python train.py --tokenizer="word" --text_encoder_mlp_ratio=2 --text_encoder_fused_qkv=false --text_encoder_bias="all" --text_encoder_inner_norm=false --text_encoder_moe_every=2 --head_dim=16 --qk_norm=false --positions="learned" --beta1=0.95 --batch_size=256 --lr_schedule="cosine"
Rows from block 3 of the denoiser of a small text-conditioned spectrogram diffusion model, named by matrix and row number. Rows with one number within an expert belong to one neuron, the router's apart. Each number is 128 + 32 x the weight over its row's rms, rounded and kept within 0 to 255. All counts start at 0. Numbers have three digits each.
Before each expert's rows are labels from the 100 clips, of 14848 (inputs lightly noised), where the router gives the expert most weight on average: "strongest on" is what is common among them. Only what is clearly more common there than usual is listed. The data: synthetic speech, music and everyday sounds put through simulated rooms and audio effects. In brackets: how many of the 100, against the usual share in percent.
# router: router (model.blocks.3.mlp.router.weight, 8x128), inputs 0-42
# gate: expert gate (model.blocks.3.mlp.gate, 8x128x128), inputs 0-42
# up: expert up (model.blocks.3.mlp.up, 8x128x128), inputs 0-42
# down: expert down (model.blocks.3.mlp.down, 8x128x128, transposed), outputs 0-42

# expert 1
strongest on: everyday sound (95 vs 24.9); reversed (73 vs 13.2)
router.1:135064118137176164088148085125084155114160163118120137149183114174116098111093143149075089060149148194103173122118144093134123131
gate.0:143208122128154127102122137134113123146026117189146121141114108141077108130159098160117122164121108179132133100120102153150141125
up.0:060154109114103105159110139139140086100155120177088149117110077103126138146146153114126162121126091097119102105090138108148146109
down.0:084115129173139129139125105157134109140102144140147127078168141147124154135097111100196083125135141094154130101094090121129160174
gate.1:054133191130085113099158093099095150126190099138132165125121172121107125092113098195053071102138112160115094084146177145076153115
up.1:144117102107090143143064125143093124092149088101135117093162116126150129092179143119142115093129091143077138136070142145136087204
down.1:022102144143164106133136117162108161108087127138117086167138130159177118147146120128181136092151121112173126116185111165128113101
gate.2:129130136122072122109126165122104055127136107149134122162108069126092084160174109162111095109127083121139144106089148103114099109
up.2:067136037137192149109116158152153133114114165206116144117144054115094135150099173165146140117180117150120174159083112101156113146
down.2:108107152161091206106175147087053102108148149060088108162107139094141099141137102134066195108100138128187103144134120175128120104
gate.3:171159046140095139129172107136118124123150130178136109132191115168152184108134073177122106078082104193133140091119130150072145133
up.3:140143088169153054141145130148127126161171143211143114139182094146114106139107060098178098119061129143150112134175142137153121144
down.3:124174157094082078112140137157104151133046130057110081147144114114095097148130157133111125117129094168112119142075140099111111119
gate.4:113158132151101147133122126112196145114061141188142151095086179132111146118082137150146168173163156134143154210120105153190123162
up.4:096179126096065107151066135081148136080112144122143105094112136077170140148129178105089148157121114118097098179074117149130085102
down.4:146137122168139150135127126124115143159169098136122153119090050180121135117096156140099105172120155113118097146154061087166131102
gate.5:140190169103139125127109118143134129126113088186145142098164091132094135100170113127111115135098143121124166089161113102138165125
up.5:146131097154115151105111095138118144115184069144175140124114145125119100109096162108081108148150172100152176122109122149097124127
down.5:217176067109175141096121128117118195104110160203103178121177118169135133147098141105088148141098184134148087137134123130138129138
gate.6:015065105199133099115113126123159132136182142165150186160129147116089146125125161175100094150150158132175161147132101139120130134
up.6:000101150127179113117120132109111136113151160199137162159110093130080114110130094158096105136157097185135157105092132072129142076
down.6:093112092116143125128162171125116101139118163127087087146126118159128094142116150122100134127110121189148138156143151125126111113
gate.7:148182243144102186184147145146122107124131134114105112060071077131150100150139127145141156152114100115100124095136121139092164130
up.7:226156163163097161161104153149123104133107151057117144062095103118220099137161123130176157129145097134089093119154119107126144165
down.7:119123188107142061114169095104128103126165089170142170114191110147165105102096128082198105098074114158117130134154100136154087159
gate.8:183209113155055156143169113157161129129097063098117130101126120130118176141164148118147190096129140126148099157191114144103149154
up.8:178142114118092192137118083143115100187164101106113133093169100123128144110034079111120120061107119132147112100180094132119162127
down.8:060154136106108136139106165141101116138148098116096109154117109113118187117141153117169116133125084131123128117194105138135144127
gate.9:132111161092138131165136167152177134172110143121184136107080152075162163108174128112170181190161195105146085185100142136143143077
up.9:105106162074147126116106127128174121166117147131127139147089132115193175091145155095171168196088155105130100195136117152166149084
down.9:068146122148054216093103111192099178062122138116102148124136099127118153143113121100132155112124123158126118174166170050105145113
gate.10:115082086121120157126123086110105101156108101173171127164168055123114084080173112160139123140112123148139153138090105140132119142
up.10:206115171140143077134070135143144128161174087078159128126126141156113111117166162103146165095123091093161130131124152115115130162
down.10:182112122146114112169081152130189118124194116202131165144121102178110163109114111105138112134175134066132122115181097137197127135
gate.11:253078078096115159134152154140124113084072119155111107135166103132136116127160113105095100089117126189120164109060124127128116088
up.11:221111157136112143124119127118138142129058089000126097115114149116187084168167127112142155160159123198155134130081107132131112094
down.11:178098084102104110101107134095142129118178094164107156150128086175167232108108148098191099149137159136100148144209090187154119130
gate.12:180062108127173149128163088141088166101193176164123147108136177107176152120094141119121106111161135138124176153079166127125124163
up.12:190156111167173106130126122124126113140175138196053143088133136154148205135114124123098115117121106121127104141132165091129141081
down.12:176167125124080139134109086132114136106077084083135104179140093106139056154133125139054168129080100057125128115103129153114099126
gate.13:122191103179138093102041134135152127152068169152151086177116069172103157136094148149127144137137145122171121139112139094122078151
up.13:122126136120073101149149137182131127088176105114100106105149025107147133161194145124135132113122072092139145127105146154144132167
down.13:072152145079145130149147092106139097106147105120152133132154117130168092086120099086174129098147162113160124125154096108154149102
gate.14:152126058132145118129165163114182137138119126148110108113131171113157159131164133120182168205119113041149143130122114163137179130
up.14:128135117122189094137149147104145146175119138161147125102111136111140176150152097099178181196132136091138149107096125126182128163
down.14:110109165110094139104154140084143171099113115159148109151135061148118179094136124066127100095141175120123118168127216135059121120
gate.15:127110161126115079121143208173172104147117118150148138135058104147165133141159129132188188161119140066154128178143073180136113104
up.15:135116153143084125110078069126118134113142162119123126134094096059158115140129127149139138167141154106117118209156059195088216125
down.15:141115140113166142143115164127067061139116169132081170150097153118111161100128154140122133076200163166106107116118095143163054121
gate.16:120131065118140051128116142156157136106097146120144114147082107142134196110137117130115179166135123148166105117173137109152119095
up.16:088102219106207126104116064109099166120158128139137176087108162106122160111136136138050100169144111115124087122142136122155134163
down.16:116153047183134091128180121127143199168159166122097151144121085138135097111090102096068133116120132077116106118145218175117123118
gate.17:133199106144088109122129095168120193112124093120080139146101099115144175170131110128200167136166168070131099151136136196098168161
up.17:144177104146119113123152052199118140138112114128126109159062082107136118157102136087188161163118205087158146159108114184118149160
down.17:109132164119048177104135162147116118136089116123087172095133112151082134108125138093137138127105131124133153131137122138164127129
gate.18:168201179063134158155128087131145165109078135146128083136135076082112148114139099123119144147093133093112089141163140131145117175
up.18:049115118065138131123136121135105124105103188175140131165124065130129173133167112170110132152113135084139103118117164133171103138
down.18:091050142098111118144133160122113054153118125144121149109140210140095147097158146110157110086134105210113179165168108090148152134
gate.19:145104140133123103150105143157188106197112134163169118109083134128158171136146146128195213171146112095148107179083108151140145172
up.19:168122132111175110112132089143150131143071169103147126134121193063112160120099188108178148141064135175057136135103167128186083099
down.19:210148137137108172125150120153115130091173128131101108117120113156123154160111071116084121118067155109188105101156153116027087166
gate.20:058150108174048096133089134100130113153053140073180086176128166129132150137160121137159157155148150131136108115133036175112113134
up.20:073101115114027096134122135129139103170088090041170134134096193134179137141135133125114104153120122142144140136144098135131132085
down.20:206199113148125117113136106136102127133139190137122050168139097164155149141129112152147105148127090087160129113145147151107119150
gate.21:124130124127114124095080155178138123160121116141124138181096154138123151207193138143231204154141146069119093204112083177131127137
up.21:133116124127119118120113166156141141116126105128092143182100152130136158200177140149225208146124122064123089181107087160098119140
down.21:125122121129143213108127101178062140186166116079065097056144109091132107101104142138184157124127152102170071136164123075091127139

# expert 6
strongest on: band (77 vs 24.8); number of effects: 0 (61 vs 24.9)
router.6:130143151088224187096116098107088127108143108185113153156125133106099030104128116169095112144161111168132114111136114104138138139
gate.0:103145142108093135143137048141108102118123148114113113149090161169147190131192148122131113099173164069094156147131125104125111132
up.0:138104136113171190112158119121030121086105109147139180133126095160121063131152125153142084102118075146101147157139113087174107142
down.0:132091134135118136105158156108176147129106080063131064127088197129131184148082128134152152176091099166085161133131100123096104091
gate.1:132122151133094164130099092137121208144119141168121087080096151093067151159186091149118097150185149132159056100121101102130129139
up.1:140092079135122148152098140116124143154181128138137140150113106179155141158122180177126134134178124117152112114195125109113106142
down.1:097160160150110141147092104145150164092155125050139124208126104129108139101152126135183174164141111013119095132145077126132093126
gate.2:119120104107081143177184147077161168144097138110102128165118170119118160145099146178141127187113128127096088139155166133133115155
up.2:113115108067124102157120192116106121111132110117102148183101170089088135152172073125161164170146117092144071127120126141133204184
down.2:145042103100075103073135135166128155139099110105069162135143097151165117166170130093117195107147125124127143113093119163120142122
gate.3:078181132133095169129114122129096139107176114134136135087119093078175144175115151134098134148226171150093163129073117117123089110
up.3:148093151161120164110141112062092149096194101169119175121112098115102111142128151174082109112140134161126189112044140109137134166
down.3:107163168109120088102102117143096121114106106102157181115164119119154103152167151115096215097075097117104105095087131133145129131
gate.4:114158111041107078144159125087186121115182120106105145165067094131095153165184127114095103096120152136152144118062146082114118129
up.4:105145180095101116134147173163173116137138131088153108133089134188101093127140137132088104117124156118179172113116126113103165071
down.4:121057147180152175130129137122113188121119118109094138200176129090196136146093147117183136092094126142161086156091166141104119157
gate.5:149098124107096176146097136158106119087143168198142122105102132155128165151130133156137167140166159133183177118137110089150099094
up.5:130173157121178107135157143103165131152148101064153149172150104133127126072090139129123109092083068147111183138113126149122122162
down.5:138133086156055118099086141126140107097100107170124102068090138109155165141118132137149121116119113179075201126140102142139126109
gate.6:116153146161131090124064139158140115111164068121109117154169145080212165109133126128132147149164149148130141139166145148135109101
up.6:135108147180166107106153141098102121111006119057107174129123109102117107171175148084110083140095134146160119099104171094135157101
down.6:152118109193155101122150145135164167109188168142119139169052109134083174119131166159188102096128129104121095122192112159137124124
gate.7:087145136139142082123129089115151170186127083113118142132173126116125147100130145101106085079090132162120144180054128152101123171
up.7:081097132052092132138160153122180108076080109085111138154108079105091139142113127126067097163152143105110160130095161113159149064
down.7:143104084166141143168183130138176127136098167138090150093014133120118128128098149153159108071144146111133175170190161112193128115
gate.8:139110116161090139081121114150190177132089176110152089131087118145138179107120106103105136055145151165155184121126098142134116099
up.8:086128142126135134149117162158147090084063120143154142137167173093112126090112174154092106168126127104176117150056123119121180075
down.8:122156137120107138159130105086115116137161104095142146143059163110088111154144149174107142072135093169162170141126138140190135170
gate.9:133179145131085162133108105177138170168157174177079121102118125136164176076138082114087113122131164143134133153211141145146145107
up.9:111140153161140132088142160134112134169073115180142109123114101135103134152132107154118057124071096133185093158152139157096147161
down.9:175103142157129097113105118156139075125151176053112105144107165180189096144174173086158090130099128065115100113117092134113091128
gate.10:183159119126091185111150157134134129074143183137095086155057113151147158180129105139119120140177130165174131076134174092089147108
up.10:179088134100130177131130131151110121117118200173106089165070130144155154160135091117123141131160147123183184119095103103084123060
down.10:181170083145118152169150147075151167133086149135096081161067171148144138143127113100133130149125114077159089135126124156135100170
gate.11:122155144172130152149125169082156157184152078146125150125109115160119139085118102157162103127027104183200092129137131175101115125
up.11:142117138172127076109104155106167158153171109126108147087124121121140108117093165112123132174069106180207113147126150134151142131
down.11:113062134110078125121146138113151071150145124090111128119087180078138176093118090091127120144107128113106158129142104075124112093
gate.12:109096123098111134117130109170109174150150173155167108112137178138141154120086120141129142110162160131140185168136115144141087091
up.12:091127053067118077091119150140131185165107133130144112180173158099104145080096115154139126126187152146130154179100133192177079124
down.12:062061176087159166118138120136088160142177082090139155126202160122104068146140151161139138089072113214112145131161168135102152153
gate.13:197175098078130150129132137164182142102161164079102114147094078122170154090090100112084126111161112138114125112236129119112144099
up.13:166056195180164119134099131111146085128102140194150201067152171152180101147105176133167198129112096107104132130089138103144149125
down.13:104059186141131123100139165102109188127165119090144061093143129106107157141127071136119160108185140137120153102178147163127167103
gate.14:168109151074050122138158093156141147126069162097114149145144111102171124122184122085102105094108108151122126165093165101101148119
up.14:165031085088013131134148106144143150147155142135142086150146078164130125111159114099158126087115163142103114147101091117128118142
down.14:166096124140182111144092145107127193080144111143090159144052095147133131139120173144157152099065129096069084156189160173169102143
gate.15:104175069142119138149084141149195167200142104086108117147092097139170157087073101131143152168133116177153088146106095152069151107
up.15:126165083100129131145073102193192127155155090114097151146085132131155129132077123097104120171168131151121130139092092097073177086
down.15:105122113144135132063187116106107110134158133119109110119094185140147181107151116102161164128107129108107155124098072094074121118
gate.16:116136066133130132091118195194139132127121162178124137131124104129198138162156126202135087126114105169139092180130124101115123100
up.16:102080146161122103138124070099101133166092105166134138102097164164005133128069108106131174125167177088163150104051132144129094085
down.16:137076120114101150199102188145179192116112106148142118132119133120115109166097155148145112086131111145121125117135151166172146139
gate.17:107158115091099130123162102161161187125171198129175092068095123132072148133123109174145138093192120109106126147097083126073150133
up.17:155079128187095163129119141135127179125106136067123076168167120160152138098163111074167101085135099162112125139129091146104133158
down.17:147103122115128077105102135112106097093148101122121149063138101123202176153115146116165115097080149135097140139134128151173133107
gate.18:065121090088060143107143119140172144097159131144096124165096096130098161146090134160113164143188165161123146108164133088176096100
up.18:194115179137148126138096169161107100137108151091131197091131126135170158084152134139107134106084097111121102116113159142127144124
down.18:139198132122123145160149113134090137162209139102155088116220153085097107154155107136119120069129097151164155131125151175107119164
gate.19:167076138142146219132098153163092139143173159126122185086189083124228173062077140155127138069107102143084171142186147142149123150
up.19:141147136107135088122137155134162108132140128132125149157094198066128154159174132143085115155130134059181145135104102149109166114
down.19:135171113108112155158061090095106096123086136090138100129195110133065112136158144107121133145092102154106122122129129082088132192
gate.20:064158222121148158113146154104169173163177199138085085142101143155153113140119139158121140124149152113111082146156150137102153146
up.20:208097013141143073146100138121097139133067090143149164133096082099085190105138118134159137137085092133160125151069135155169105136
down.20:184101029171160136164100135126119164132169116137139140104146104158119162168231164127120153115122103143129094116173123145134126160
gate.21:126120241139126153120153163134086124126098169114121205089156175116191101111097141157126110087149119160107199154063182126141117090
up.21:160165125134108141099108173147102129120155108097172145091092138110180116166093158153166172155184135159160192131096115112117068128
down.21:131127135184093080092121114144152113098130116154137119112091143112187121152122155110160166104100139082080116127122131142165096091

# expert 5
strongest on: dry (66 vs 20.6); everyday sound (56 vs 24.9)
router.5:123177115164076102151125148155179164134136127130128103118131155047182168143173119089169155199145139107151095205169113194152136154
gate.0:109144121110109113129120133148167134132170181190076138168079149164107116124074107137100155128136133113111118141142141171125115119
up.0:192119143162102101130089102058144143137027072144131134156165131108103131134115153134132173177199134170144121128116120177132130130
down.0:156063062107125161148136152118091141165181109166125147115146096149168155094181114163149102111146119118132131159157099101084163123
gate.1:129112118134128145128075095146164119125150118139081103117061122083135111152172085182107143092156139157099173163181098090180182099
up.1:149154142152151112090093096133113079138137156109089107137146138148110097113150134153055108092135136152122081137088161082066105135
down.1:108137134114137137104102084143147130142114137140082146146104126185138156104157136154087110103134126159149181088078097081061065079
gate.2:100164116126106120110143150211089109143106159110123111105115124161140120104109139099102081094146110150114148135092087185069137115
up.2:151072133133167115164082091055153164130161132164113157171125117089124117119176096163189166142108170098162113113188140130168105116
down.2:187149134125093137175074104044164125118104131075151114110125120128140084161118141151152082136084186156079069105106181103108127116
gate.3:113169121116072136156135110133134141095151166109143091146123161151083169108153193135026094105196154141091077116106197100096149190
up.3:080148113122129132123148161131135109133138085160172088164122123161147109127135166170162148103108132205119110112072187124110102187
down.3:150134131166122103151135155193178088155138115147122115126096102147147155165119071135129095078167134137151149138172161143153152173
gate.4:198112142102086119140101073068125104190064092132132177135118121084094124071131140112129099118109127159139083144120144104137179161
up.4:068122117142139141125160110143107151101115161090171118074151164138114135169103149128141100129168144082098200136119083123124179147
down.4:089125155133143111093185174162091196181106126142135150141180112117115108057179131118094094168162090099152165199170098169136160120
gate.5:090215130132146140139137130091157095143126123203112126162056172194096113166097118110116108146100122133141099126130112103090133089
up.5:144091165108081095138124146103180115128082103182094106139118122120046068147133114098139133113093136110156125122022116127117148105
down.5:145096129202173063109138125150178105114157113078087125034121127177118197133199138112112174135147103144140094121165099097156122118
gate.6:100082167135118125120123116182156124081099109156125143136061155099140125085093087085125174083091099126143123093144114156151206110
up.6:132142108080127119114116155086166183187146113098119164112119095161111142135136159138102057153116168037065119149186166135123114160
down.6:128135084108118148130148108173140067179143108107084130130083113188129125176116186089135094087108141164116127128141099166088080101
gate.7:106134129145128130173167175171112143112131110133096071086076135133109119117062191102155118141097145160112143182126037141157138096
up.7:121140165137085132177172184170118116114131103111104086073138144182084131156101200126168089084116136157119161144120046113181117106
down.7:125127108115085123154163190185105099155107094139110176182127107114113160134058046077176149110083106160132159096113048148111120113
gate.8:128109124108118101145068101133094091127138104133145089165154102186152106091100074169094105160202143089180126068108172129090152163
up.8:104119105098103087181145170140155122111133094134197150143111112132166147139117104089187147195165132097147168128132125185135111128
down.8:135113124115127156120148161138176169097131137118115067140089120175116133120140082096189085100043112186171147087108092127098165101
gate.9:129113142140118122079067173161159091187136117136173173144097104137115121115115091121099143105148158129100116126124139142082106197
up.9:096117109112105099166136201141174106123128091145191167144101121092185131111125160044188162163149108102140166126156092200129107135
down.9:105118148149123149173149070107120158168125123107072162131132103125162153130112104143172119153129103143099153128102108129080099070
gate.10:111114134094113092119173123184111108099163226145114120093103125105090137186160167091132082120161147098141142110117145159083118114
up.10:175119141161104127148133122089110106182074072115091149161146142090158121084122111133107105095055106129094104157116159097171122109
down.10:164069100160126157095182144152203099164109178128135129148138117153086183097140093112152131152171167119148127159123147147157085083
gate.11:063223139172181140115127122097113121158123141134101120123087148153112149168086138108086079140080133112149110144152160096128133142
up.11:061129107157145120132125153140153095132176102204128133109161084133170166138111135118130114080134119158092121114159121144102117120
down.11:083116252091133147152120151116151112131041117000112136155166157111130069129056111131118139075086138109150133128104132135126114138
gate.12:122107122137115158162109178202123109074128123127169174101129116092132117079134070140167137100157102107100089141126192146098099115
up.12:111109090108126109186146184174101135096114138120148099099136143102148183127182103064178165158155107103121122140093121190162089153
down.12:127117119172115095091143069078125144064136154132067175131113136097124118083134073124073147185093129154085128135103063101091101161
gate.13:090255128146206156159109125082154149145136125156079111115074135119091134157116099110110122176121133131164095100101115078113170088
up.13:077113174120136145130149168147154130123136202152156142116168108072172089121136130143121131110132102124103124154137115143113169143
down.13:065125185105115128129157093118152169117112166111109104155129135145104142118072129141094103168131093149162123119147155153175095125
gate.14:151106162085119152168111106191114108086118142125095085089141081136129134096131116194156120128098102085164090184153090083175156099
up.14:100114096127102124170170179122129164095124121134164141102116122106155176150145131064200156161129149101150141148134124191174120101
down.14:111119169078137112085113142066150141074113108112150080071094114136135154089140121065098100139156127166163151172154174170163148159
gate.15:141187124098053096106134088147157172131120156156147094086095121105114122110190096162123160131146090145154105159055132117083148127
up.15:136102110140128148171144168144119120102087145092106113170158080071152085108122140079145133117141121106112107089117069140099080136
down.15:116091116144123189204150158115163129140150149155112140113131171129096178153108129124138104121170130100137076139145087107164204149
gate.16:126113129139122124086167115135188127182074122142147148130075083155083126109062129135168087163098121123144114146165187119097107163
up.16:144126150157146113049184095176158137149077101113185151114121128174084141112073138132148100148115077129103142158130181071089084151
down.16:109128120162106176136098155121092163142132130093080079086104131174106186127158155184075123127128169095131093151111065193067075083
gate.17:148125117102090132153066146161083096120160114178131130110097114165087144127152109135136115119152089120161119082126114121152105135
up.17:177091129147126115142061146158107105092143124151131136084106123149089164132181118130134140104169083107166113050129119097155132131
down.17:150107093122135124154130126077168139140142148090112127163145095185133084062144104059155124141156129113093097174170137097153133159
gate.18:119121115114124064102109174136160207092118128128153140117150087091118119147085168071121161164148100107137074084048126172085130121
up.18:127170124176173137116114098084076094119135073143134141146109122093087138134102097117114105134107108130144081052100172088108127108
down.18:133079146120134104118104162110163171162099089107148133130103199117130160119080110084105103174147065121136082157175143169147135135
gate.19:182100096135080151108100088098084106160130097115121156176110156132113155117071122127110149147172147122111157112111169143108085120
up.19:114172158123127213140151083100120189135138148115123095095124202131063156174123145103118128142203176140102108087172133105134118131
down.19:120156157084181168120122111121083111139100096144136160071172083131138123147120139152143100143170141158145147129130159125112151129
gate.20:133124115102132115134119121088142108109142134136083074127072141162126140186181088223135125101144187158093142204150100138143141122
up.20:099144129166128162104163100089141167143103138081141108168217139134130100109050146112113116111078091153155102087080125130076136124
down.20:110136147152116126107145134081118138158067136143083192116110143121154144075175174219141152140099162172152137059126106142089088090
gate.21:131119123077134078154065079120166146106114148117166154114133095093155110178114050161090107133117176090209148188158084137138071123
up.21:153146168114157161092110110111143116167144108136086142155140096136114085083089169185103132087118120164108136105150139083106125119
down.21:133119134169108107173052101120163164155126135127176093159151153169140155084087219137075174139107166086063162070095083124104196121

# expert 2
strongest on: everyday sound (92 vs 24.9); dry (71 vs 20.6)
router.2:123125103136060090147149157150192156131107147130136118106126156113181167148146150082187165176141139087131123218144101212157121144
gate.0:122132133130106140056097159157186185150147185134169081123146142155114139147132108103158104121084189108099157081113137136092156168
up.0:129116117139120100140123162218162157129129177124155119086143189112141141137144083094170144123149194104121124089112181154081168156
down.0:136104094139118138080081168165193177116120151137194140145141122128095119129124154110153158127081184112140158175132140114168100175
gate.1:129129128129088095118153097134110120076109204105123123119187123126148126141126155112103154127110125189099094190104155095139173151
up.1:121042115116181147130137135143145205141107129183144120126143129182136141095119168103144170114161177152118169184132092157150122121
down.1:154131117126095135114070144092107157111099146171110153157092105131125096126157121133106164124126130092070077212109139192149188122
gate.2:134125171147128119062045145091151132083163121123164136177142109122112136158124067153176113117162092168101173130070096107127188107
up.2:153153141109127136150155073159115121140127146162149161090155133138111091089106144154070097104093172142097131110126155098088109137
down.2:140110085092144135069053155088170143177104118120151114078149115127116104079096191154194171126162094159173171126179109125116066113
gate.3:126128148072149110143103147137101112078158111140160145138051110182118118090120181118133179145166122149115102187141169133085066204
up.3:138120137166116159097121080182127182162088147136121157113178125045156110095081101093120147100113076112159165065152093115204202067
down.3:174130092127104086151132145133069078134091132138130123162133102075081140138154103109112120129116132141157033067138177127145204229
gate.4:134134122143125147110106149170120105052089075122151158117086100085129134036171130084129164117155073098130173138137167151064185087
up.4:126049107098093135126142150143192134121148139164080182155080096143095152110101141103126139112118169129143136123151100153133137109
down.4:116101131138128157117116146161156158189167071087141104132074150162155107230164111100120107112163106097134157121105157162188073097
gate.5:113128117165125127062085126161155090180162102122150091178080100085138078167173094130132168159103084131091129193152178144169177184
up.5:112107112105100076098157168166195110157145110120134151131079122102150133170158121108161148167114114079126148167152160152160169168
down.5:133129104206149121172177116114103157177163156134100075152151130101124093173078097158146172110147163105081113185117080086161159066
gate.6:133108111164101142188184147075139135116136100140157122135110133066088115147098160151106126122086158064125142112160116082103168189
up.6:137137152145114133083143096067127129058116069118101175108113166099120124147149203137146127107099204142168141195184224104116155143
down.6:116118132157105141121127146190122090073126190109145158100132160085125139171084198166087128164147048155159117188146059128089133121
gate.7:147129138133145120138114046078149103102111149132115125064161097108096140110171141152128158139070211078118129095131139174094091058
up.7:129180100140162116155151096071104141132094134175163119134133128107088132101125138159133141146130119164058086111139154112129105143
down.7:113149145147109106142137199157101148098108125091134112090095105137128132115125129115127157096173056164153083107155140094100138212
gate.8:110141182153144089102086120174144127066145114134052161161132080153083123085130138158150115153132131088152135131103112126154057149
up.8:117080112147115173170123125146133137116160123143106074113102165133178174163104127115116133123124189107151097099095142119069182139
down.8:104147098096143097105077080158153156201110082092061109091157139088115094181131105133124145161139153081110090095150106102076189176
gate.9:146137091185132178141126134090094179155085128118133118109188158132196170109107118127138129085136086215108116122106151149113130154
up.9:189029164187095151099113091138097185146098180114130135084187126151148143089094148120126144076119132134108148128167145163129139138
down.9:145107134137070106092121124120115100163112094101156117071113157117121138098163087153080138147073162143072105096121129088146146171
gate.10:114115146150125146149165168130112095041128079119132097090114093128142138140102061137119104099175191110129108179160151149148181128
up.10:110099165145123159133197166117170174107143104096132130100109110169147153150027117073143168099184196154100155148150161205126134140
down.10:120134099108120133138144161106118077189147095156133151153124181096128159111108175107101162083191162116133106116129132117119065140
gate.11:158159108145100114116105155085135113176144150152169168106117129127132146137115053102089067104171150125196131158128168103082179083
up.11:170143138175168134106108170108120134114044146119135153137087109125101137119095050105108087106144149112152123144108168103096226097
down.11:067151102115121149114129148072073106115102101181157136072124133086099151132101118151078160078148125137108138179120173092174073121
gate.12:105109139099132136146087161144123136092148097130157166114040104144133114076132181071134176161182089116107105185169169117069081181
up.12:122125145136132152154079123167119120107127113129150171123084129123101098078110176079094181133163080161126108140164158081120099178
down.12:112137123128115130124160136102165138112131131130121179077144133134171103097122177190193166107093177125096164151169102193123089099
gate.13:120119133086124124065165172184114146068170082114159179174099108063134131194173174104152117171100154106195097109142189072080155157
up.13:117125123101125159054145186130120141037145097120153154184128099051127135172128176086151117180100125145184090119140202084065155163
down.13:148139143112123071158117063108151097053162174142107157157104106076127137176142188161086103077169118095173155116108060180076149086
gate.14:135136150098139091108089044098154139097118139116126129134145073080131139112142110154115151158101225071136172146141118142089074083
up.14:129130147051170080133111096122174087105139153110134157129113081093157131145168117138114160113104179073175181139110124168101038080
down.14:093143180124133135113173210141118118121099143146156157118073099072136137126136094120112147085186042196114080153119136129117086142
gate.15:109107118099140121204114125070071128168115085111097165129085178092130164111113126141116161104082117084106102166113123089161128191
up.15:160139166131123157147082097081086182202104065107115167158126142108167137055139130154087141096108122121123136164101132075173151130
down.15:096103145131115147173111109030109167109145073109116087102058132136141122179087131189117054098081107116125098092106132062093130198
gate.16:103153108110156125185125085094065120132116108165176138165131143144104124106133117190141141134165133171087116099132113093104099161
up.16:119120119149129126150114220057188083135113207124138078086158145054129134135117082142100098167090016100098130174137134146159114132
down.16:130122072129138127086131049206075177119109030148131103102112139098108150156137088148166105081159214132074175174116102144149096106
gate.17:118121121114151093107070150103124092181102042137164127093141122138162170125081192152156088119126151122100082089131126155113119110
up.17:113126151123133091161123073177096135158112110107112151120130145104138169174157063115116127135133042098148142142124074129035173175
down.17:143143151160152096093088172111144142111130093133164155155121137108146105156125068148156158105134177144168109118139140149088172078
gate.18:110124157164139142069161157095141096188123060175125112127121116177129125127166090139110163157170093111107097144105096064084116060
up.18:104152085114130108164070090144094157132103104127161144107146143111119106097097108162152066091118156159129180053195118177154135192
down.18:132128098096118148059176154095169102073147055096099171117146142086122122140153172124095109150170121089159075101121097081164142070
gate.19:151143123125156147121099054093136132106131123114064081118092135124082142186112180154104128120155109142091158163166178161143140169
up.19:148164111168162155155136138123112099161119126153137114131146194103156103113162048105112060113140180098118121088094123069144088099
down.19:122108105103124163166186178142126094099125120084189099127137098152145127170132202111141155169139204103106120173104080079131157092
gate.20:097105096099123087142077115134157135092126115147100168158154178090130102136091142116145129142117083145101146080113139135137108174
up.20:141118120102114120176088070090158163130130103126112169144117139157102102172099196128131092111160089129103126115128125155165098174
down.20:142114132075124174104139167147078096087134106114160162139097149103121144194148179150121112157089165130095118095106096098177100091
gate.21:151138146183113101129108073154102155064164138156186118137104113030110114121123120184167129126133065153095156100134106144088105168
up.21:090108109088160119150134143100177105122121149130118112162091165168100159117206136045121110144132191086093113120122161117122085131
down.21:140104159168138109137122156058109076050160102154106099148158118030119154092174129111120103103159158112122110062139130071144120122